config.toml
model = "image autoencoder"
dataset = "made-up road signs on poles"
train_examples = 245000
image_size = 32
crop_scale_min = 0.8
horizontal_flip = false
bottleneck = "plain"
downsampling_factor = 8
encoder_arch = "gmlp"
encoder_norm = "layernorm"
encoder_mlp_ratio = 4
encoder_drop_path = 0.1
encoder_patch_size = [8, 8]
encoder_conv_stem = true
encoder_layers = 16
encoder_width = 192
loss = "mse"
latent_channels = 8
decoder_norm = "instancenorm"
decoder_activation = "silu"
decoder_widths = [32, 32, 64, 128]
decoder_blocks_per_level = 3
decoder_block = "plain"
decoder_attention = false
decoder_upsampling = "nearest_conv"
residual_init = "scaled_by_depth"
optimizer = "muon"
muon_scale = "original"
learning_rate = 0.031
momentum = 0.9
nesterov = false
orthogonalizer = "polar_express"
adamw_lr_other_params = 0.0008
max_grad_norm = 1.0
max_steps = 10500
batch_size = 256
epochs = 11.0
lr_schedule = "cosine"
final_lr_fraction = 0.1
warmup_steps = 1050
weight_decay = 0.0
adamw_weight_decay_other_params = 0.01
Rows from block 3 of the decoder of a small image autoencoder, named by matrix and row number. Each number is 500 + 40 x the weight over its row's rms, rounded and kept within 0 to 999. All counts start at 0. Numbers have three digits each.
After each channel's rows are labels from the 100 images, of 14848, where the channel reaches its highest value: "lies over" is the class under the peak; "responds to" is what is common among them. Only what is clearly more common there than usual is listed. The data: made-up road signs on poles. In brackets: how many of the 100.
# conv: 3x3 conv (decoder.decb.0.1.conv.weight, 64x64x3x3, each kernel summed), inputs 0-63

conv.16:542486464474503516516407431461499487455553434487462492507543494461493498475504461485496504532537475465528435491470563502474459493473450490513472522565509401460543595513464468571526582494449480
lies over: symbol (30)
responds to: black face (25)

conv.58:393462446505529454468505533512463498503424467459495505500486549557533490438502469497515498491489510438437531499542486526484440466473449422503498477551455548505447482506404516501519497511476609
lies over: face (100)
responds to: triangle sign (93); green rim (69); red face (29)

conv.27:521532466510453533481592497457569575480420577518539538459530476442516486508440407503524496506459508476451475464521473548473498488544536499425535493491526520445460455518459469473447472537480539
lies over: face (51); rim (39)
responds to: triangle sign (70)

conv.24:481513393542458467509510520506540476551480536474508420489468469455472538465457470566495519446468474470547479481491503488473544506456487491469433504434592491493525536526448452573438458425485495
lies over: rim (51)
responds to: triangle sign (53); blue rim (32); black rim (27)

conv.34:508434495469516486539542495494493470456465489436456589471512546521519492443471503601476501475477520458506461458571462500467488504555555453481461485567475439404513435450521462525537486497456472
lies over: backdrop (100)
responds to: triangle sign (74)

conv.33:503534442430440529505489492516429437423478454493544422475573516528481527470489489493520499471500475504483551521426498545450478499470450457477481451470469507464437452533501468468498507492421601
lies over: face (73); symbol (27)
responds to: triangle sign (47); blue face (40)